{
  "encoder_arch": "conformer",
  "model": "contrastive audio-text model",
  "dataset": "struck, bounced, scraped and rolled objects made by modal synthesis",
  "train_examples": 78125,
  "time_shift_ms": 100,
  "input": "waveform_16khz",
  "tokenizer": "word",
  "vocab_size": 50,
  "loss": "sigmoid",
  "embed_dim": 256,
  "encoder_norm": "layernorm",
  "encoder_activation": "gelu_tanh",
  "encoder_mlp_ratio": 4,
  "encoder_head_dim": 32,
  "encoder_fused_qkv": true,
  "encoder_qk_norm": false,
  "encoder_layer_scale_init": 1.0,
  "encoder_inner_norm": true,
  "encoder_wave_strides": [5, 2, 2, 2, 2, 2],
  "encoder_subsampling": 2,
  "encoder_layers": 10,
  "encoder_width": 256,
  "encoder_positions": "learned",
  "encoder_kernel_size": 9,
  "text_encoder_causal": false,
  "text_encoder_width": 128,
  "text_encoder_layers": 12,
  "text_encoder_norm": "layernorm",
  "text_encoder_norm_position": "pre",
  "text_encoder_activation": "quick_gelu",
  "text_encoder_mlp_ratio": 4,
  "text_encoder_head_dim": 16,
  "text_encoder_fused_qkv": true,
  "text_encoder_bias": "all",
  "text_encoder_qk_norm": false,
  "text_encoder_parallel_block": false,
  "text_encoder_dropout": 0.1,
  "text_encoder_inner_norm": true,
  "text_encoder_positions": "rope",
  "init": "xavier_uniform",
  "residual_init": "none",
  "optimizer": "adamw",
  "learning_rate": 0.0013,
  "beta1": 0.9,
  "beta2": 0.99,
  "eps": 1e-08,
  "l1_shrink": 0.03,
  "ema_decay": 0.999,
  "max_steps": 6800,
  "batch_size": 256,
  "epochs": 22.3,
  "lr_schedule": "cosine",
  "final_lr_fraction": 0,
  "warmup_steps": 680,
  "weight_decay": 0.2
}
Rows from block 7 of the text encoder, named by matrix and row number. Rows with one number belong to one attention dimension. Each number is 128 + 32 x the weight over the matrix's rms, rounded and kept within 0 to 255. All counts start at 0. Numbers have three digits each.
# v: attention query, key and value (stacked) (text_encoder.blocks.7.attn.qkv.weight, 384x128, the v third), inputs 64-127
# proj: attention output (text_encoder.blocks.7.attn.proj.weight, 128x128, transposed), outputs 64-127
v.1:128128128128128128128185129128130127134128129129128128128126228128128129075128145128127128127128127125128128129127129125128128128127130128128129169209125126128128231128183129127128128128129128
proj.1:127128126128129111128127121128130128000059129128128129128133125128127128130128128128128128128129129131129128126090128126129128155126129128128130122128128127128128128127128126126129128127087128
v.4:120127129128128129128126128129128124128133128128128137131139128129119127128129128116129099133128128113130127154140128129128144126128124128129128119129135127127129255128128127128091127128126128
proj.4:082127128128131128127128125127129129113102127129127129129130131128126128129129126128127128128129131129123129068128128108138129128116128127128128129126127129133129072107129127128129170126127130
v.5:127127128128128128128128128215129128128146129128128128128123180125128128126000129127125127126137107128127128129128130082128126125128128128128130130255128128128127128128133129129129127127128128
proj.5:125128122139129128129127120074128255127000127127129128128128134128127128129255126129127128128152131129130140101101128127197126128128127129128130129128129128190129128131126122127130128126092127
v.7:129128128128128128128130130127129128128127116128127128128127129128129128128128128129128128127127128126128128128127128127128128128128128128129128129128127130129130127127129129129131128129129128
proj.7:128129129128125127136128128127127128126129126127128129129128127129128127128130128128127128128128128128127128128128128128127128093128127128128128127129128128128135129128129128129128128128127128
v.10:126128225128127128128126098129128128126255127128128128094116128128127127099128128127123126128128129125130127136128128128128128127128128128129129127157129125116128255128129128129127127128128127
proj.10:119128129183132129129125126122129129120106127128128129219128131127128128129221128128127129128131129128126170000115128114166128128122126128000129129127128128129127107127128124128199128123000128
v.13:129128127128128128128130128128128128128128128128128128127114128127129129128127128129128129127128128128128128124125129127128128128128129128128128129128127128128128128128129129128130129128129128
proj.13:132129128127128128134128129128128129128128127138128129128128125129127128127127127128128127128130128128126128128128129127126128128128128128127128125129128128126134128129128129128128128126127128
v.15:127128129128128126127128128128128128129130129128128128131151127129127129129129128127129128129128127129129128142132128129126128128128128128128128127128132126128128128128127127127116128127126128
proj.15:122128130130133128123128127133128129128125128126128126127128135124128128130128128128128129128125128128130130127128127117132130128126128129124128130127128128128128128121127126126124129129128128
v.16:129058128069128129129129183000193128131000127128128127125194127127128124128177128129130128128000129128129157210213125128128129129128127128127127128000128130203123019128127128127128128128128129
proj.16:129128129124127127128150135129128128128255131128128127128128144128128129126038128128129128128128127128127000148173128128000129128128129127255125127129127128127128128127129128132058128130255128
v.19:129124128127128128130129232099128126139000128128130127127255121128128128129129128130131129128033129128127131129187121128128181131127127128126127126120128132249120015128128128034129128128128131
proj.19:129128128000128110128130140240128128130166132189128127128128128128127129125000128128129127128127126128127117155230128129082128128128129127131125127170126128000128128127128128255000128129136094
v.20:128089128124129127129131129050128126132083128128128128127184128128128132128129128129129128129026128128128129209179126128128129129127127128125128128084128131236125128128128128000128127128128130
proj.20:129160144128128122128129139144128128129185136129128127128128128128128128124104129128129211182127127128128098132253128128043130128129128127202126127221126127087128129128128128128056128129135128
v.21:129118128008129126131131176094162066132085129129128143126242128126129129128128128130128129128128129128123131129188123126128128130127127128125128129127127132244124084128128129043130128128128131
proj.21:129128129094128000128169142129128128129135131128128127127128170128128128126076128128129128128128128128128115130129127128122129128128128000129126127200127128034128128128128168128122128130131128
v.25:127129128128127127128128123236129130124255128128128114128119128127128255127000128128124128125128128127128128129112137000128127127129129128128130133131128128115129255128155128129152128128129127
proj.25:128128129128130128128124123130128129128000126129128129128128132127128127133128128129128129128144131129130128000000128121128124128129124129085171129129130127127128126127125126128130128126119126
v.27:128043128000255126129176255000176000140000129128159183181134128125129130128255191130130129221000128158127137128237124126128248131063128113124127128038128132255117000046128129040128129128128137
proj.27:131128234128128122128129141255128128129255132129128022128127255128039128127000125128188128128128127128128107136129128129015129128129129128255126127255127128127128128128128128220083128128133129
v.28:129096128128186124130169226000128000186000129128128128127128118125129132128253147130129130128019128187128134128181124126128146148107128128121127129110127132255122101127128129011129129128128132
proj.28:129128156128128117129129141239128128129159138219129116129129129128128128127034128128129127128128127128128117135129128128009130128128128128128127126255125128091128128128128128127054127130132101
v.30:126129128152053130127080127153128129115189127128128129129128128129128126128128105126127126129240128128128127065126132131128125126129128128130129127196128125000132195128128128179128125128128127
proj.30:127128038128128132128126120121128128127127125004128131128128128128128128130170128128127128128129129128128135122087128128139127129128127159104130129000129129129128128128128128021139128126125128
v.43:128183128132135102000127128130028128127127128090128128144089128120127124127129128127097128159220178212162125122127116166127081129128129128109128180127126128110092128129127102128126222077078128
proj.43:133126126139065135255128096128140079126157106137127128134150113155116127181128109126128128128103007103091130128128171000180226128128128128129128077129124137127208127000177128128128123206129081
v.45:130128129128128127128128126127127127128128128129127128128128129127129126128127129128128128128128129128129126127127123128129128128128128129128128129128127128129128124124128127129128129129127127
proj.45:128128131128128129126128125128128127128128129128128128128128121129128129126128127127129127128128128128128127128128128153128128128128128129128128124128128127128126128129129127129127127128129128
v.48:186127114160127128117125128128127127123132138128128127125125128221127068158129057129128128129128090214126128127128127243126128130130129129128115129128128145128127130128127127128119129128128128
proj.48:127128124129128255128128127129133128150127128133128129146129130027129208128129127128125129121131129128128129120128127095239126128131128187128128129042119129128128127126127016128127127216127128
v.51:131208049129124128128104064129119134128128129124128124255128128128128166129094117141128140124142128123127126119119126128119128129129183129128096132124127126124129128128122121129152255128126127
proj.51:127129133127138128131122124138056093168083106145128130129133128129142126132117139124167101129196118128129128125052255126112082126167116197133158128166131125124095127128121127128128116129119127
v.53:127097216128128128130134129127131128128128126129128129128130128128128124049128177125128125130127128127130128134131129128191128126067107128128129125130129128129128205128129130128120126128128128
proj.53:128127127129128127127055140125134194055130130128128128128127127129111122129129127128128128153054128129127128130128126179130138128088144104126120127126128128129128129128131130130128129128129129
v.54:128154127209124128000019126129108128125130133126128127127126128128128128135128125130128132128220129193128128112125127176065128129129166129128125130127128128127128129129058088128129136128123128
proj.54:127128126130129223238128118132127020159126128132128216133131131089142230128128127128127128094151129127129131124128132081129124127148000255128130128131125128128128127126142128028126118129126128
v.55:102101255127128127129131129128129136128118127128128128128129216101127126059126129126127127128128191087129128149128125128195100126127127127128129126129129112128128137128128137128128127127128128
proj.55:191128129128128085128128149121129129000128129126128126123076126134112130129129127208128134132073129128128128130128127129128148128122135124128126128122128127130129172128135130128224129127128128
v.56:128128127128128128129128128128128128128128128128128128128128128128128128128128128128128128128128128128128128128128128128128128128128127128128128127128128128128128128128128128128128128128128128
proj.56:128128129128128128115128128128128128128128128129128128128121129128128128129128127128128128128128128128128129128128127129129126128131128128128128133127128128128126128129128127127128128128128128
v.57:132127194128128128128130128127128127134129128129128128128129128128129128130129129129128129126127128134128128145127127128129129129127128128128128130128128140129128131127128128128127128128128128
proj.57:128128124130129128134130128130129128126128135128129128128105124128126128129128128127129131129120126128125128130128129128128140128123128127129126128127128128128135128128129129129129128133129128
v.61:128129000128128128126083128128125125128178238128128163233128127128131133238129127128131130127219121163127128000126128126076128129128130129128127131128128143128131000128127127128126136128127128
proj.61:127129177128127129170186046138123128255030127130128128129140134126185171128127128128131126000178120127129128126129230127127120128174099212140129128076128128128130126128116128020127118137128126
v.63:129255015129127128128107000134123130128183195126128127255128128128129149130000118134130137118153000126128126114122128128000128128129189128128124130126127127126129128128121116130161255128126127
proj.63:054175143127128129129158120148000124255000103129129130127131127127160126130123163092166090128211100128128129116027255129123086127168083235101156128165129023126112127128099127128128113129119128
v.64:128128125127129129128140128125128127129127133128128128131134127128209136132129128128144133117126092110121132154128127127127131132125129128128127131044128128255131125128127128127156136128127129
proj.64:128129130127127114128128132156127128144129130129127125129130129129129128126080129126145117128130125128129126133130133129055131059162118134131131126226129127031131129129043128129072126138129128
v.65:128128127000225128128148212000128051162000130165128127131132127018177172133213255129140135127062125075125147128128089127128131206000129127128127161010128108255130116124124128033152132128127220
proj.65:129129130127128105129128155255128128128130136128127127128132130168128128128082127050215123210128094127128120133128135129000134128131128128128129123255128128123129128128128128128003125119129128
v.66:061128127125163128128129129000128071144091255165128127237131127072212252133138197128130157126128121095120129128128003087127129255000134127128128228111128115184130086095127129050143166128128255
proj.66:128130133127128114130128129220126128129129133127143125129137128130129128128089128110253121128129012128132125129128145129000132111212117158021134119255128000109132128198127153128040123063129126
v.71:000129127058255128128255128000128127133007138255128127135131127090191255130130213128135137126023124044122139177128126097127129211000132123127127153086128082255130113063126128000155154128128196
proj.71:129129133060128086129128131227000128129129130128255085128131129133128109129077128127247122128129127128130126129128145129000131127159125077128132125255128114070128128214128255128049127000129128
v.72:128129127029136127163197130060128122147004129221128128131132128000132255127128228128130133127093129042127129128128127051128130129000129127128128128101128117210130126128126128120147130128127246
proj.72:129128131127128104128128145128128128128128131166128043128130128134128128128087128128138125217128128128127125129128136129000130127129174128128129125255129128126128129127128136128121128129128128
v.73:128130126128127129126128128128127128128129128126129129123128127129123128129128126128129129129129128130128128128128127129127128128128129129128124127125128127127128129132123127128125130127127128
proj.73:128128132127126128130127126130128128126129127126128129128128129130128127129129129127128110128128128128125128127128126124128130128130128128130130123129129128128129129126130129127128127128128128
v.74:129127127180127111128128053255128214124255127127128128126123129127128122124120073128119127128129130161129119128128137125128124070136128128128129129255128142101127131128135128165110126128130100
proj.74:128127093129128139127128121127128128127000116129104129127114127126128128129178129193115137127126130128128133116126124129255119195116128128129128133000128128131125128122127127128255131128124128
v.76:129127129128098128128128128195121128122171126128128129126096130127107082123126128127120122130128131151135123128128129128128126123130127128128129125255128132103126131128133128167099124128129076
proj.76:128126123130131135126127125000169130127126122128131129127124128125128128128218127132056138127125130128128154124126111128235124191105139123128121134000127129136124128127128128082195132127126128
v.78:127129127127129128128162129052128129129000129128128125131132127115156156129129128129135142123128127040127136128128124128128128131000129124128127155048128097137129125128122128125170173128128128
proj.78:131129131123125088130128134128127126128132130127223127128131128138128128128109128127164118129130127128129126129128149128000133128141119133127135123255129128124128129185128130128059125123130128
v.79:127128000128136128127126128126128120134128255130128128255131106128143135252128129128185255119128028128116130128130129085086131133127128128127128189128127128194136058128130128125152215128128130
proj.79:127187152108129126130228128147031139255097040128128107000136151127196133104118128125169000111195068120128124132130255128112114129205124146129170123144129127081131129135093128127077121144128127
v.80:128203129119128128128136129119070239128000054127128129128128128128122129128255129127124128153115255255211128128128000255128123128127127127128127118000052113130124128130104099128126128127134129
proj.80:128128128128126255128128135122255000128255126126128130180127020128127129172055128123128106132120122129125128179130128012129153127126136111194126128128126130117126128079159128127073127128154131
v.81:128128130129076122131128127142128134127255128128128117109015241028129128020045130129109127122132129118156127132082129000128031127128129129128130156244132123000115255128253128129131128128128127
proj.81:107128073128181128129007125129128172105000128131128128128132130128173080132130127129128128128131129128129129111049128128129129128128127129050130128129216126129129130123128128128255145127095187
v.82:131127128128128123129122128128128129131128127130128128130135128129128127133128129128133129127127127125131128127129128128128129127128127127128127128131128128128128122128128128128126129128098126
proj.82:126128128128128128128127129129127132126127137132129128127128140128127128127128126128128128128131128128128129128128126129129129128130129129128125128128128128129129128128127128126128128127128130
v.83:128124083132128128161061128128128129123130133138128128175127128127129128127127128129127128127129128126014128118128129127129128128128129128128129128128128128132128125127129129128128127129129128
proj.83:127130130127129129126128126130115128127126140128128126111137127128131130127127128128128127117141129128128128127128128127126124130129128129128128137129128128129126128132053128098127125127126092
v.86:128132128146125127129123125141128128128186128130128124068124128128252124127098131130123128046148092085129127154127131105128128127128151129128129136136127092028129255128133128131135129129127127
proj.86:124128127129255128130120121135128137125000134132128126132132139128129120134128127129128130128140129128130255016000129127129122129131116145091137128129130127129129127128126128128129156129000128
v.88:216126128126128128130128129076128233127048000127128129129129089255113056128135128128128129139123149149130129128129124245128126128128123127128113100060000131136125128128116128128122128127128128
proj.88:128128128128126255128131134125255000130255127125128129128128116128128129123126128127128127129124124129126128172165128129128128121127128118131124127128127129121126127127130127128106129128146130
v.89:128129130130114128128129127130129132128255128179128124120070255005132159015042129129117127109130127048132127133074130000129128127128132128128145149255130124000128255128255128129130128129128128
proj.89:127128127128130041129000125129128229116000128130128128128131131128255054133129192129128129128131129128129128098000129128129129128128127129000197128128132128255129130125128130128255128128094247
v.90:128130129136074128128125008199128134127255130128127124124048217102132137063000129128125127094153127016194127134000188000128128127128142129128142255255221123000128255128255141129130128129128127
proj.90:125128129128141128129115122130115229124000128131128127128133132128255104133246128129128128128131129128129129072000129128129128128129127130079131128128225127130130129127127128127255128128000255
v.91:128132069140197128125127127134126113132133255130128130130129128152139128130126105129128129110217000126000102128126131116064255128128241133128128160128127129119255126128129115129139140128093128
proj.91:125203128129136120128209103160080150186000162130128119131128255084255129132124128129129132029255129121255130030120133127125042145189073233133133145130129126129101127136072127000129127138122122
v.92:128127036127133201127130128127128119131125130133128140133193080255128128255130100126255128129126000128000189118129225129127204129128127127129128127128128132255255000128127128127123127164128129
proj.92:132129145127116128123227128130127128242129129124128127129127242064130133127126130128130129113128122127130121129139127129126064117132128127229125132128128141128125125130124127129000128130150040
v.93:127000128129128135128128130131129050128129128129128129127129128129127128128131129127127127131127129203014128127134128128128128128130087130128144125192140212128126133128129122128100074127127128
proj.93:128087125129128129128140125130128255122127172130136126129128209118127127125179125166127255113119210125170129130131000128255144127127132125128019128054126163173135128126127128128158128129129129
v.95:127127128142128128123127128130129128129255129128128127127085253128129126128125128128125127125255123126127127129111135093128131128128128129128193164247155124069130178128186126128128128128127128
proj.95:126128040128140128129125121133000173124000129131128127128152128128147116134129127129128129127132195128130129102059129127129129128130127145119131128128129127255130128126127128127248128128085127
v.106:126128126127128130128129130128128130130128127124129128127040125128128128128128125128132128128128128143128134130129130128127127128129128127128127127127130126123128130131128129125129129127149128
proj.106:129129128128127127138126128130128129126129130128128128130154127128127126128129128128128122129131127128132126127127127127129129096123128128128126034128127128128126128121119128127128128128128129
v.107:135128130128129128128126127126128128127128129129125126128128136127129128129127131101127128129128128128125123127126108128128128128126128128128128130128129129127120126107128127129128129129127128
proj.107:128128128128128129128129127133128128128128136128127128128127113130128129131123127132129139128127122128126114132128134127163133155129125128134128125129129128128126128129128128129131128129127128
v.114:155128126128043255185128128250130127155170106129128128127131128130129128130128126132250144124127125121126129128128129110127128128129000128129125084129128128127131130128129128128128075139214128
proj.114:127127128127112128000128126128080128052128128128130126128128102127128128118110139128129090054128137128129129255129128152128126128129149128129136128128127128189126128163127128180255120128128137
v.115:144103128128102152146128128128129128128129086130128127124130128131128128128128127134176135127125128123025128128127128127128129128128128128131127127128128128128128174128128128128129000133130128
proj.115:127127062127127128000128127126127128074128128128130097128122129125141129127127128129121126127129255127129147174128127128133126128128137128129127138126127129137122128151128140162225128135128155
v.119:128119168128134127127128128127128128128125126128128128128126172106128127128128135127063127131128191130130128128128125129128083128080128128128129128128128128127126128128128128128006128127124128
proj.119:129124126130131132230127255126157185127128140129128129128127128128127127129172134158128143173085127130128128126128129133153213128117152128118128128127128128128131127127131128113119131128127133
v.120:127128149128124130129168129129126127128128121123128127127129128128128128128128121127134128128128128129127128167127086128128124128128128128128127124128128128126127129132127128128128128128133129
proj.120:128128126131128129160128130128131128128128131125128129133077131129128128151130132133128129128124121128128130127128150129130172128127128129129129128128128128128123128125140128127126128128128131
v.126:130083255128026130246128128129129129128129000128128128000131128128128128127127126131178065177057128120128128128128128123128128128129125128130128125129128126126127255128128128128130077129129128
proj.126:126123000128000128000128128123129126000128136128128102148122129127156128128127163129128127126196207136138167130129125129131127128130173205128133139194128129138126128145128216200255076108127190